Rows from block 3 of the image encoder of a small model that answers yes/no questions on an image's attributes, named by matrix and row number. Rows with one number belong to one neuron. Each number is 50 + 10 x the weight over its row's rms, rounded and kept within 0 to 99. All counts start at 0. After the name is the row's rms in percent of the matrix's.
After each neuron's rows are labels from the 100 images, of 14976, where the neuron reaches its largest size: "strongest on" is what is common among them. Only what is clearly more common there than usual is listed. The data: analogue clock faces.
# gate: MLP gate (encoder.blocks.3.mlp.gate.weight, 336x128), inputs 0-63
# fc1: MLP up (encoder.blocks.3.mlp.fc1.weight, 336x128), inputs 0-63
# fc2: MLP down (encoder.blocks.3.mlp.fc2.weight, 128x336, transposed), outputs 0-63

gate.229 099:41 57 46 70 43 74 45 49 46 52 44 59 60 55 38 43 62 49 34 48 46 50 43 39 54 49 43 47 54 36 46 58 42 63 73 44 40 41 55 54 32 45 52 47 64 29 55 56 50 42 48 54 56 54 48 45 42 51 44 44 50 49 56 29
fc1.229 099:45 45 56 61 50 72 45 29 55 52 50 56 51 51 52 37 41 48 42 64 50 45 43 45 44 53 39 37 43 46 65 62 32 48 46 37 56 41 55 73 36 46 59 45 78 30 50 54 41 39 45 39 61 42 73 26 38 52 62 58 57 57 49 57
fc2.229 106:50 53 30 63 38 62 36 48 49 77 46 44 49 42 39 57 38 47 45 54 60 51 37 35 45 33 63 43 70 39 58 73 56 52 63 42 51 42 60 55 56 65 47 61 32 49 41 49 33 41 57 52 40 44 53 46 57 56 68 53 52 50 40 49
strongest on: numerals

gate.64 148:69 53 55 39 62 36 46 47 60 23 50 52 37 47 55 49 50 46 40 39 62 57 33 60 60 60 51 28 55 41 48 51 46 35 52 35 37 54 43 47 59 47 47 24 34 53 68 64 31 62 42 47 53 48 54 54 46 53 62 60 67 40 39 66
fc1.64 134:37 46 49 53 50 44 42 48 41 61 40 56 44 74 63 51 25 59 55 47 49 55 43 45 67 43 47 58 49 74 52 36 53 43 37 48 47 46 43 39 61 47 45 65 65 59 50 55 51 38 53 47 42 51 34 53 83 38 45 45 44 45 46 57
fc2.64 134:42 59 58 25 46 64 53 46 45 52 30 53 55 45 68 30 58 49 56 48 54 42 49 52 49 46 43 55 54 68 59 43 60 66 38 44 52 70 42 37 48 55 34 53 55 63 40 31 66 43 42 53 43 54 40 56 53 29 55 32 49 51 60 51
strongest on: numerals

gate.4 076:37 53 53 55 52 60 50 60 51 33 42 47 47 42 68 54 29 59 50 47 43 53 44 39 35 41 40 46 45 55 39 36 50 40 54 54 60 52 46 56 47 37 51 48 48 23 51 44 33 50 53 33 46 42 43 54 62 62 49 51 56 47 58 37
fc1.4 078:61 53 43 52 43 52 52 37 58 59 47 59 45 37 53 60 52 58 59 51 54 53 34 67 34 35 42 38 37 51 45 58 60 32 76 41 56 55 52 40 51 78 36 55 57 52 56 58 51 67 59 53 56 68 57 46 57 46 52 59 44 60 43 53
fc2.4 074:41 60 54 44 55 46 36 64 44 41 62 63 58 34 63 42 46 54 43 50 55 45 47 39 59 47 34 43 35 48 53 54 51 58 34 49 58 51 48 55 49 44 29 50 45 66 52 52 37 48 47 49 67 60 72 53 60 35 34 50 51 69 52 60
strongest on: hour 1

gate.258 080:49 59 55 62 39 56 49 43 56 55 41 50 45 24 43 48 71 52 52 43 32 45 43 45 45 53 59 56 44 70 46 45 52 42 52 61 39 44 38 36 47 49 48 69 65 39 52 48 49 44 56 44 48 50 65 50 45 48 35 58 44 45 57 50
fc1.258 089:47 43 55 46 43 47 55 39 74 32 34 47 50 48 42 50 48 53 51 41 46 57 55 43 43 57 56 59 48 49 49 46 30 44 41 50 40 43 44 61 61 55 54 31 59 41 43 40 67 51 44 57 54 55 55 41 37 52 56 49 55 35 44 73
fc2.258 089:40 60 37 53 47 52 40 49 54 38 35 37 57 46 52 63 63 72 53 54 70 48 66 41 63 40 48 58 53 36 52 76 56 58 38 61 68 35 45 57 34 53 54 53 37 43 38 41 47 54 38 55 41 59 34 62 58 64 55 53 48 51 41 48
strongest on: hour 1; hour 2

gate.38 094:52 37 29 53 49 47 53 45 62 55 69 38 54 43 49 44 59 57 40 51 51 38 40 54 48 50 54 47 50 31 54 41 52 55 63 44 48 67 58 60 35 54 53 57 52 46 37 59 72 38 45 53 48 43 64 44 52 53 61 39 23 55 54 41
fc1.38 089:50 46 45 58 51 37 54 48 54 56 34 59 36 69 53 44 76 60 74 52 58 48 44 52 54 58 57 31 62 33 47 60 37 40 46 48 52 47 50 70 38 50 48 50 40 45 59 54 23 59 42 54 48 43 55 50 56 39 51 63 42 56 53 36
fc2.38 103:33 50 46 43 54 57 54 66 49 47 55 74 51 62 40 35 54 52 63 42 49 37 74 48 54 60 26 42 45 52 57 57 57 69 45 44 60 46 65 36 58 54 54 29 52 61 50 58 44 41 37 64 45 66 48 32 58 57 54 65 52 56 59 56
strongest on: numerals; square case

gate.192 077:34 56 49 51 46 44 67 51 45 36 44 52 57 54 58 61 49 57 49 54 29 34 45 42 64 41 28 47 54 46 56 53 48 32 37 47 41 50 50 41 42 61 43 57 59 46 44 56 53 42 51 52 41 48 52 55 66 60 55 39 51 41 56 23
fc1.192 083:55 54 49 54 64 62 52 56 29 54 53 59 63 49 59 63 52 45 48 56 53 43 52 45 44 36 52 44 36 71 57 56 43 60 56 49 36 45 51 44 57 36 24 56 59 39 50 62 48 51 60 45 44 46 45 50 78 53 42 36 50 57 47 54
fc2.192 077:44 52 36 46 64 60 64 53 58 35 56 44 26 55 47 54 46 48 63 50 38 54 44 53 55 38 48 49 58 44 57 41 66 48 37 40 59 41 34 30 63 73 55 34 33 62 68 57 39 54 39 44 51 57 54 37 45 46 55 58 70 36 59 49
strongest on: numerals

gate.232 125:55 51 41 51 44 51 56 60 34 33 57 36 51 46 52 50 57 38 39 63 56 50 64 68 52 59 62 50 67 44 42 52 57 25 40 39 37 49 60 36 58 53 51 27 39 62 70 50 47 47 59 55 40 31 47 53 47 54 51 58 60 44 32 51
fc1.232 129:55 66 57 51 41 46 33 54 35 42 64 50 27 50 45 40 62 55 40 47 41 48 45 50 27 60 54 53 44 61 38 45 44 31 33 44 43 44 44 37 47 53 56 46 49 35 38 59 65 29 44 54 54 70 38 59 52 62 44 71 58 38 39 40
fc2.232 123:48 67 52 64 44 50 59 47 47 50 40 64 46 48 63 70 44 54 57 37 71 42 56 50 51 48 58 51 38 37 60 54 67 28 37 55 60 41 50 28 51 48 35 31 39 45 55 45 34 66 33 50 61 41 37 52 46 53 63 35 65 59 60 36
strongest on: numerals; minute hand past 6; minutes: 30 to 34